From a checkpoint of a small image embedding model: layers 6, 23600 steps.
Rows from block 3, named by matrix and row number. Rows with one number belong to one neuron. Each number is 128 + 24 x the weight over its row's rms, rounded and kept within 0 to 255. All counts start at 0. Numbers have three digits each. After the name is the row's rms in percent of the matrix's.
# fc1: MLP up (model.blocks.3.mlp.fc1.weight, 1536x384), inputs 0-191
# fc2: MLP down (model.blocks.3.mlp.fc2.weight, 384x1536, transposed), outputs 0-191
fc1.92 088:112125088098132122121131120155139146117133132135160116143119100198087178137141172132130136114101087135149138139133154137093126143137149164100134153140152165098121104098112146116130145113115102127143140114159137150166156097144163112113132145125120095156176116136153112148135120144137112100135097141136139118128150105169075166124111107122163133178123125147107119169134125130072042109157125125103138106164137128074136123100120166140166108117135130126142102123070136111143143144152106121135132106137104118130117109096140134139103145142123148116137172162128178148183146118135130120
fc2.92 103:074111103135131165107159126141124132134155167135130118101127118154109136097105081135104136120129122118096096145145144124126116150159120102123116130184123095105142136148158092174140138154074138137171141150146144097154163102118118172133145109097180125163132185118116105154122114121129134138103166170105162143126135152096116148126153120125149135118144167130130131174122141111123078153139109182136137132148124180089096160119121116118069132095102116093117134157116110156117074098113118143146150168124146097116127137107118125089109096147119064155109106149103091138110158119124137111
fc1.93 097:100128103100151145106126133099114138130135102127095133137161099143140084107082158112161097145126121121104172171101125126132100150140123069159135156104145119144176159136157146141103148114181160116080098138158106142135166119140150133117119135135164142149127155091140123136131090147125142157172122158127097143121108141113132127155103101133105135144134137120137146136173114151099100143124143133121082128098113118098113135120105170096085127156080140104175116164145102134132142105097125131157124167122102162138107126122111127108148129120112144146096125130113135093176141097169154128
fc2.93 105:121149131150199137148143136133119127101074143132108088136137136111183107109122116149176169125133098118090093121179108131131112141152128149133104143116103122151137126160145104166143123123120134139113117168148167135165130064123157140111125140147155130117114128134158127151124115120102127146123062127117162099131138195131134102146167162137173100140152095140139105133067138132145140128117157131141107099111125118142113091146140134064137109117134161123116145134145149095147117140103087159099151157129144159143131108155098124138141129197134091119163102142139117139082154137157091133
fc1.94 103:158111112116188165132145122085099148179145152150130082098112127117105118108115128091131118115149156131111140116137156159121089133150138143132142131104122124167111118132172119088134112124096134129143112118112132143137080127136121148182109153121123113161111153156158100125102189131121127161148117125142087148123158143128122121107089149109103080099110130084134149126149143094127150132124124120136145125127161131114110132134093151120127125153140134103114139101121125144114160108127128124127111112179107148093106179153110091142178110168156116108124097146146139089143126112139127113
fc2.94 100:144105117096145122182155134120139132096121101107131143154142126138128167139111135108133138127163130135171132146141160107097138100113145117118129077121100166051141148148060159163143104129129084153129105102089117078134100114126124139175126119131114119163127129109136111128188059150145145147129081132141110140112164095112135147151153124109134142157161105124150154137174119123102144123119159091136123146127157136162146140121132158133095108127096127146116133128088147108144092123073133181116123130134137110128097146082096147130130133121093185109120116113144138111140098203110146126
fc1.95 105:090146125165171104144143095139107121142142103100125142134109126129151156152131146084122105145174133180132114109148143156141127120160160127106102133092127200162147129154144171128141153158123108132114142107134133116146136140106132125124109099138185138129129142105125134101120155172148103142144126158166124121127121133114106147093083155108125098112175087138133115092114125129101164081114142122112113081091146139117076144117083142181103144151133162148118111061139112112121119159128131103158180139129098124123104150111100119142118109109160152152137082126104110110105133096125143137
fc2.95 104:115113084132065148127139147133130112110112135173159152139128169149114077137141125123149175126163115103152124074153157076122156121115121122121133143112074082092146145156125150133152136169063152135181179110114147166149096145144131078128123156147172152139144117161128141125145147113106127120093134091089110120134121142162167136086128134139110121108125133146110091171097110079122138136132089125120073119103141151152120110140151143133138108119164126154123150140127129121105157153126108145129079113113115098136137104142120133079121125151124107150168125126132113138064101189171119113
fc1.96 111:122155104112142126147120133133109156155141144127132141154124150149123142098158141139127186104166135161127122114134098100143151105156144116120156118069169111127138111087106109126104109116146139137133134091147110131146117133106128145162130122149105136110106084140117107123104130141094091111141112164110125067111108108108120120169100094139153081159118098103132098141123125150098126121127139145091090163098154132120094163102093129161128099073171126142084149148093156148135124122127145135095145110120151120130156169186155156186129104117140171143142128131117122122129123088157102119
fc2.96 101:133179159117158075136142155133118123114100097074125149124113128117114126116159134139136137197116130181126153121148141093140108097134168132105129140116106128117072165143125143131144152157116155114174107176108112120145128113138134133125099160128110145151147107115133144155086164153142141132121115133110115108101096185073110161092123092108124114117127108092116140144153139156117135110154132123120093163131101093136103155120129172164098153102113109115107136126172100160133149147097131130140133095118108093129151167162108168104145129121120122090117142115122145125140140146133123147
fc1.97 106:125120167156092189120082124195135130124171136119114136145141122095145096109117128148128128145147127108105100112146129123078140080164103108108119122134140156105152144143126130134149113134136122089127126122202153201130140121132108141134151113155130128094131129113160066130117148164114120128150104122124147131172155155110140117178123133111114109105154097110131114137156087128161131139146162128133110114140126106077134167153129132119090124125127122154135115124093127123133151122119128131120099094143117100128124136147125120150123213115156160141139122127153109149133099139157116110
fc2.97 101:139130144119160127184154156150107147122124149091149146136143127077123174143145139102146122162117131158111134134104123097134156146097121150136134125165127124074135147154114141104131120129129112100132112111141129094104142135113127168113188134123131107132111097140116126139130152125122159095087093106129110131106148100084145096142170138108152131132172129131099126111162116137129140070175102108129118133159123131117142104159123130091106126140153111114141104133094132156182102134182128130158144094158109089153130149127139120123110115142158091091168159124116117125133156135173099120
fc1.98 095:115132100141147165122086112172129128143081124063105087124163099140120133124133166156150171152138142173103121088144123132136092126146087152126093104131108140124128142160139095151133181174108095158090126142123124139106122136146134125183154130147144146148125110146122113092092132104110137153172133106117143123130134137129135118141116108122159141115123157152125075140146149104088098118119150165102163151102150149148137139136133077164180107148126123117169107121121092148091167128103129116114085146169186173141128169146162101127115122154117132146121146144097095121087158136121142123
fc2.98 099:136098152129161078138089160140143089112086165128156140102091123145107163138138120116123081173134149126125125096117132139103133092159113089139155094143110129116123087124139168130106136092134074114110125158149148155148126131110140098149129145134130160130088124154094113159126137108117123156167121087100135112090146133088130128100163117121098130084109111122152117092177087122118139156130122116127104134109135157134095145148111101120161129134097132162143121055136063100137137079108096088110151146136105079137070171104122135123139119108126128129145164131087146096191119131107130101
fc1.99 089:099089137106087109119166123134112137152119147120128119136167135139110067125085109110208133113147144171149090112102140132136108120109159120129142092137136142122164108116129142165151112109108115119144133167123158123145120101139130131135106168115166129135166096142155112143146140122167132140110112108151104147125126134106116097161163147146157155146177138097094134119119156108120169147093169141129136119122091145144171149094141086145141091106107152156090080151057148111124119115196136130154093122121119124162110131169137147121117137136089117129121087169150089137077117124088157127
fc2.99 102:141155091109154111127121145142142137127143118117119105141171121101094108149157117139134096158159130104106123074123129101122134148131111129124184154128176150164176195130151154123119159162166144118159101119120108094128133120147127117117108142111114141132099143123088098113153144203146119122170135122109086154107147121136138087109104127140123176133128110145140153121141148141154143111100124110115118103121153102141138136148129141087115130095160130154184117108135126128150124140161107148143126141166124096157113122102116141070123120111152160171102130141134108127152114108160121136